From a checkpoint of a small autoregressive pixel model: adamw at rate 0.0016.
Rows from block 4, named by matrix and row number. Rows with one number belong to one attention dimension. Each number is 128 + 24 x the weight over its row's rms, rounded and kept within 0 to 255. All counts start at 0. After the name is the row's rms in percent of the matrix's.
# v: attention query, key and value (stacked) (model.blocks.4.attn.qkv.weight, 768x256, the v third), inputs 172-255
# proj: attention output (model.blocks.4.attn.proj.weight, 256x256, transposed), outputs 172-255
v.193 113 [ 93 154  86 111  81 121 149 124 108 100 140  93 133 147 119 148 110 151 102 163  95 133 110 132 131 115 121 129 111 154 146 137 127 151 120 136 106 145 157 141 140 125 151 157 101 169 113 170  89 122 110 101 132  93  83 150 137 130 168 129  68 158 141 114 128 106 147 118 150 114 114  82 183 133 145 112 117  79 133 115 122 101 155 132]
proj.193 113 [152 115 145 126 149 136 124 103 132 138 138 121 111 115 110  85 146 131 132 108 173 107 122 162 112 146 126 120 132  95 119 103 136  94 206  94 112 156 166 135 108 140 117 161 138 121 133 137 154 129 157 145 112 113 154 122 130  87  89 132  92 112 108 114 135 142 106 108 128 156 119 126  98 142 128 170 155 175 110  93 145 133 130 119]
v.194 111 [123 132 156 153 111 157 141 142 126 140  94 107 133 144  76 149  68 149 122 146 128 129 134 129 114 132 150 149 129 123 107 138 128 127 121 145 174 146 120 141 117 138 150 129 159 100 132 115 119 125 159 134 126 138 105 124 155 106 125 122 126 121 143 154 179 141 162  85 104  66 118  95 134 142 171 131 159 139 128 128 113 118 110 160]
proj.194 104 [120 113 105 146 105 128 113 166 135 129 164 166 156 120 186 151 155 184 140 146 161 164 118 163 137 154 108 118 128 135 140 103 151 146 201  86 152  77 158 110 166  86  73 118 125 151 122 106 135 123 170 118  92 145 112 116 117 120 130 128 144  99 117 124 129 152  80 104 162 157 111 134 101 133 178 127 150 167  68 120 129 124  97 134]
v.195 111 [144 121 153  87 117 164 102 157 134 147 182 170 105 143 125 138 165 133 172  68 152 164  99 136  90 172  80 101  92 120 128 163  99 103 126 128 141 141 107  89  98 117  97 121 119 139 136 141 130 108 161 139 127  65 114 133 120 104 128 180 138 125 149 143  99 142 183 103  92 106 134 141 110 149 111 134 156 111 131 147 136 101 117 113]
proj.195 107 [ 98 104 114 101 122 109 165 148  84 160  90 123 126 146 135 137  99 145 129 172  83 112 160 155 113 120 141 120 123 141 147 128 111 146 150 154 126 213 133  96 123 125 113 156 153 112  95  92 118 110 120 103  95 175 180 125 149 158 145 105 136 147 127 108 107  83 137 117 103 135 166 118 170  71 162 118 103 128 137 147 144 111 123 136]
v.196 109 [136 126 109 131  99 132 148 136 177  76 139 136 140 140 123 126 159 131 135 157  75 167 137 126 108 136 123  97 143 157 130 123 128 114 126 138 112  93 153  87  86  98 145 158 100 145 119 159 156 105 147 108 128 139 117 137  83  95 132 116 114  97 100  97 182 184 109  83 127 144 139 159 100 133 110 128 120 118 103 148 110  99 137 125]
proj.196 105 [147 115 140 108 117 150 147 134  94 111 148 139 127 152  52 156 127 132 189 114 126 146 144 136 106 103 143 117 151 135 151 119 116 105 107 132 139 139 131 138 119 143  92 104 161  80  95 148 129 139 124 134 140 146 152 131 129 107 139 173 107 141 109 148 125 150 124 137 140 104 147  77 132 135 138 153 160 123 152 112 123 133  91  67]
v.197 104 [ 84  79  87 166 150 124 130 130 134 143 113  79 112 145 131 170 125 156 128  92 139 132 129 130 153 103 117 149 177  98  89 118 103 136 126 135 152 131 126 112 146 127 171 136 143 152 113 129 160  97 150  47 130 100  74 112 141 134 130 102 176 124 121  95 143 137 145 176 146  50 131 123 127 118 116 149 140 129 128 129 136 105  96 158]
proj.197 102 [ 93 136 169 139 149 119 128  86 160 128 185 141 114  70 199  93 144 136 110 105 152 105 122 117 119 141 116 125 127 132 133 114 174 128  72 128 126 128 102  95 123  91 100 155  96  93 127 116 125 163 145 148 168 150 147 160 147 128 103 123 135  95  99 139 131  91  92 116 130 135 155 154 108 109 111 129  66 124 144 134 128 189 119 117]
v.198 106 [139 125 116 147 154 101 122 130  96 120 115 117 137 148  81 132 145 130 141 119 148 186  91 130 116 118 168 103 143 131 139 130 140 113 126 111 125 165 130 147  89 154  81 123 100  88 132  93 167 145 132 169 124 111 130  75 118 101 148 115 122 103  64  99 118 168 125 131 127 129 128  95 153 145 112 137 148 169  96 127 118 160 129 134]
proj.198 105 [133 136 121 145  94 120 146 147 164 129  86 126 117 150 133 113 126 107 131 151 125 106 115 157 103 128  86 104 153 129 160 118 110 152 173 100 152 111 116 158  94 122 162 118 112 134 152 177  97  64 120 124 119 111 110 141 126 157  98 132 113  90  96 108 119 132 134 144  87 101 118 120 120 150 141 113 163  63 207 157 150 125 138 124]
v.199 113 [132 111 159 139 101 133 113 127 162 121 126 149 137 114 166 199 148 103 144 136 118  93 135 136 106  98 141 160 119 135 134 141 116 161 129 143 156 119 169 150 152  77 122 116 106 135 182 131 129 103  91 144 135 150 126 131 144 101 125 122 140 136  98 150 128  59 134 138 101 124 116 104 144 163 109 134 148 166 114 111 121  92  88 113]
proj.199 105 [165 139 106  90 164 128 135 117  77  84 131 145 196 142 117 105 120 153 118 123 125 150 172 137 131 116  91 125 114  99 112 112 139 156 105  93 129 102 139 138 154 147  82 114 135 156 122 140 130 105 138  99 159 117 108 126  90 133 131 159 140 128 131 102 164 117  92 138 117 106 132 107  90 110 145  96 118 129 126 149 133 129 159 152]
v.200 107 [107 151 121 108 117 131 142 170 113 137  98 103 142 153 126 130 126 122 128 132 148 114 137 122 127 102 153 172 115 159  93 140 159  95 124 151 134 138  91 134 152 143  86 147 124  84 120 171 141 106 104  85 131 135 150 137 123 132 159 157 157 111  76 134 112 123 124  90 139 117 132 139 111 121 139 120  97  92 111 131  92 114 129 106]
proj.200 101 [149 124  85 142 108 135 147 129 146 146 142 187 118 127 159 113 132 141 138 119 115 131 136 105  98 153 110 154 140 104 170 115 115 184 131 154 105 140 139 103  89 113 120 130 137 125 121 105 179 168 134 136 101 138  99 117 110 117 118 121 131 131 135 138 114 127 144 114 109 136 127 133 140 156 106 147 181 164 142  94 113 100 144 119]
v.201 107 [118 120 145 134 143 158 112  71 149 124 168 138 118 134 137 124 109 142 170 132 146  98 138 123 117 151 125 112 123 122 163 125 121 154 124 129 105 110 131 114 151  86 156 105 132 123 174 134 171 138 203 126 129 109 139 142 121 162 179 111 149 105 115  89 184 146 147 131 126 131 121 145  43 130 131 133 125 148 112 130 125 140 139 142]
proj.201 107 [154 103 130 106  99 130 160 163 117 116  99 150 144 125 140 163 119 124  92  99 175 139 122 113 129 123 109 130 140 121 135  99 150 112 139 148 160 119 123 122 131 104 128 131 150 107 105 146 121  98 120 133 113 130 128 118 124 115 102 155  98 140 145 153 111 122 111 145 164 152 133 116 151 118 112  79 133  94 117 101 112 106 169 157]
v.202 106 [116 121 188 113 104 104 121 110 102 121 168 117 125 108 127  67  92 111 155 136 140 118 110 116 120 167 140 147 102 167 153 179 146 133 124 131 114 149 129 112 123 135  95 146 139 128 123 114 126 154 121 202 127 160 123  98 117 105 122  94  98 124 119 160  87 125 119 165 111 139 134 126 157 148 143 122 118 119 145 115  72 132 133 111]
proj.202 104 [147 140 106 164 141 116 142 152 115 124 111  82 115 115 167 149 130 190 114  93 107 143 145 114 125 157 144 106 126 105 123 142 127  79  81 114 120 138 102 152 113 144 145 124 119 127 177 165 133  88 166 104 127  94 140 122 149 115 106 118 168 164 128 103 135 101 188  68 137 119 129 114  99 102  99 122 132 105 130 138 158 106 143 105]
v.203 109 [133 127 155 132 130 110 131 150 104 101 148  64 133 119 130 100 153 130 136 103 152 108 125 121 173 128 134 157 154 121 139 129  92 150 124 112  75 133  70 140 159 131 121 137 126 112  97  98 116 141 121 134 127 123 148 120 123 133 103 159 147 140  89 134 103 119 135 106  91 109 128 124 162 155 133 130 173 148 102 131 120 126 134 126]
proj.203 105 [118 107 112 139 139 151 114 116 132 190 130 110 150 129 119  85  83  99 152 133 162 117 163  73 101 183  85 117 129 119 111 128 172  95 126 145 157 124 171 122 102 141 139 138 129 123 129  94 119 145 127 138 136 129 114 137 169  97 129 121 173 147 171 162 190 143 115 107 114 145 146 116 111  99 163 148 130 115 174 109 146 123  89 123]
v.204 107 [106 108 114 140 150 116  88 115 123 126 108 110 159 115 126 110 114  85 151 104 121 108 129 129 118 183 116  97 116 115 118 140 190 145 135 140 109  93  93 132 133 140 143 134 137 164 116 126 102 150  99 109 139 145 167 108 122 124 129 130 135 100 116  81 174 158  72 150  67 133 140 119 150 120 131 135 115 110 130 136 128 138 107 142]
proj.204 106 [101 125 156 127  50 118 174 119 124 156 124  89 102 133 134 151 120 115 117 140 173 132  97  93 154 112 119 125 135 138 100 140 149 144  50 145  93  97 139 164 102 146  99 118 149 133 135  98 143 125  97 133 196 128  85 118 124  72 142 120 133 143 120 136  70 115 166  81 151 139 123 130 161 154 169 116 137 126 125 110 137 141 153 134]
v.205 109 [115 112 124 141 113 150 113 129 136  85 112 137 148 123 114 149 131 117 136 187  98 122 166 130  99 112 151 112 146 117 105 132 115  95 129 135 183 164 106 164 136 106 143  96 108 145 107 156 102 106 101 120 130 126 128 183 200 134 156 120 119 112 138 110 130 170  79 151 130 121 124 125 145 146 172 142  96 121 135 104 136 185 105 114]
proj.205 108 [154 136 100  78 132  83 128 116 105 154 144 157 144 161 167 133 144 119 132  86 116 102 113 154 119 154 118 139 142 110 144 114 128 107 202  88 123 139 141 125 143 172 106 156 156 103 146 112  77 133 166 166 132 156 163  86  99 116 114  99 166 148 127 141 148 124 145 134 153  90 110  75 130 125 119 129 126 118 127 166 105 110 113  99]
v.206 110 [151 155  82 139 161 159 146  93 153 108 107 132 125 105 129 136 123 140 140 149 107 119  88 128 108 149 116 149  81 167 101 161 143 149 121 124 122 132 150 125 122 148 144 131 153 114 107 145 159  76 133 107 127 103 155 126 126 104 134 149 144 142 148  77 114  63 111 124 144 130 122 119 109 173 118  94 136 127 151 127 129 112 149 103]
proj.206 109 [121 120  99 131 137 135 123 145  92 137 164 129 126 123 147 151 106 119  56 144 130 108 160 130 124  90 113 151 125 115 136 131 145  88 168 153 108 120 108 112 109  85 121 162 111 113 123 113 131  80 136 144 108 115 180 144 143 119 138 136 128 119 107 151 131 141 144 158 111  98  90 136 159 155 102 146 143 143 156 122 151 154 129 122]
v.207 111 [150  84 163 145 139 129 104 112 133 114 119 110 144 118 111 134  87 113 140 137 115 126 106 138 111 138 159 193 116 126 137 158 117 183 135 127 171 148 128 117 130 137 135  81 140 108 116 122 100 132 109 128 137 132 131 121 142 184 158 126 125  88 100 156 157 155 115 133 146 118 132 131 178 138 132 123  63 133 123 126 121 158 120  97]
proj.207 107 [110 134  94  85 143 130 144 124 117 111 117 102 127 178 129 125 123 125 120  86 146 114 159 134 150 140 140 102 124 107 133 116 130 100 150 152 120  61 157 101 137 114 125 154 123  80 110 153 118 111 179 172 120  91 158 125 122  81 106 138 147 176 155 100  80 145  75 121 145 104 127 170  82 105 106 117 131 114 140 139 139 118 143 129]
v.208 094 [124 145 118 141  99 109 141 114 136 163 154 116 155 120 138 150 121 104 128 129 107 181 138 133 146 113 201 138 127 131 110 100 142 121 123 127 133 114  75 130 161 129 131 102 124  99 114 136  86 123  95 150 123 113 118 100 140  66 150 124 125 190  93  84 110 158 150 145 122  82 112 116 108  94  97 120 127 109 128 140 116 127 146 138]
proj.208 090 [129 130 101  99 164 147 117 145  74 127 133 165  76 164 188 131 165  92 130 134 143 113 175 108 139 154 145 109 120 138 150 134 146 174 105 142 157 122 125 191 103 123 111 119 132 142 128 116  97 136 118 132 123 140 145 150 117 137 178 132 170 105 143 152 101 111 156 152  95 162 129 135 105 124 116 115 143 166 134 139 131 125 137  87]
v.209 098 [105 145 134 146 153 107 127 119 167 131 123 143 104 150  99 160 103 119 130 105 120 111  63 116 106 152 138 143 118 126  98 143 131 109 122 100 189 159  78 143 151 137 177 113 131 136 121 162 123 154 114 116 137  89  89 155 151 109 144 175 144 124 149 110 131 136 153 143  97 117 130 137 166 163 135 106 143 194 153 109 138 122 122 130]
proj.209 100 [164 131 108 144 123 132 164  99 159  92 155 124 117 133 111  96 184 168 139  90 137 144 137 115 161 118 137  76 131 119 126 143 122 139 163 152 139 126 149 127 132 152 129 120 104 131 160 146 142 151 118 130 110 126 131 175 128 170  57 117 149 142 124 109 147 139  90 103  79 114 114 129 131 127 151 114 122 126 157 124 147  99 103 118]
v.210 098 [ 78 154 134 161 158 135 107 146 111 132 150 163 112 144 118 134 164  70 129  99 150 162 128 125 114 129 120 166 126 147 121 119 124 158 120 160 103 135 146 163 117 145 157 154 196  90 138 122 126 114  91  79 120 130 110  75 144 150 133 124 142 124 119 110 146 116 152  97 105 107 119 130 152 157  80  72  84 107 110 143 103 129 125 133]
proj.210 107 [161 142 108 145 110 148 152 119 135 132 160 105 126 100 116 127 116 137 115  99 162 134 150  96  80 118  64  86 129 121  88 146  78 119 142 168  98 139 143 136 114  95 143 100  97  98 102 135 128 111  93 107 157 115 109  99 133 111 159 150 111 102 130 167 153  95 157 117 120 129 125  93 117  61 106 140  80 157 163 147 123 153 145 133]
v.211 095 [183 106 123 129 112 141 153 150  95 113 144 115 143 172 137 134 129 138 152 148 177 154 133 142 132 137 131 114 117 121 148 125 134 106 145 148 122 139 188 122 124 105  85 119 122 124 114 154 139 122 143 107 118 153  98 158 140 159  88  93 111 126 153 148 142 147 118 112 158  54 131 129 114 180 143 124 104 120 136 139 141 107 160 134]
proj.211 103 [ 78 132 147 150 110 106 176 125 144 107 121 147 168 121 164 145 131 117 132 109 142  97 161 148 140 169 116 105 122 142  83 138 136 167 123 114  83 130 147 116 164 144 129 146 111  99 134  94 120 122 131 129 145 112 124 137 158  69 123 144  91 130 139 139 130  83 143 151 161 114 151 121 130 127 104 122 137 123 105 117 160  56 113 153]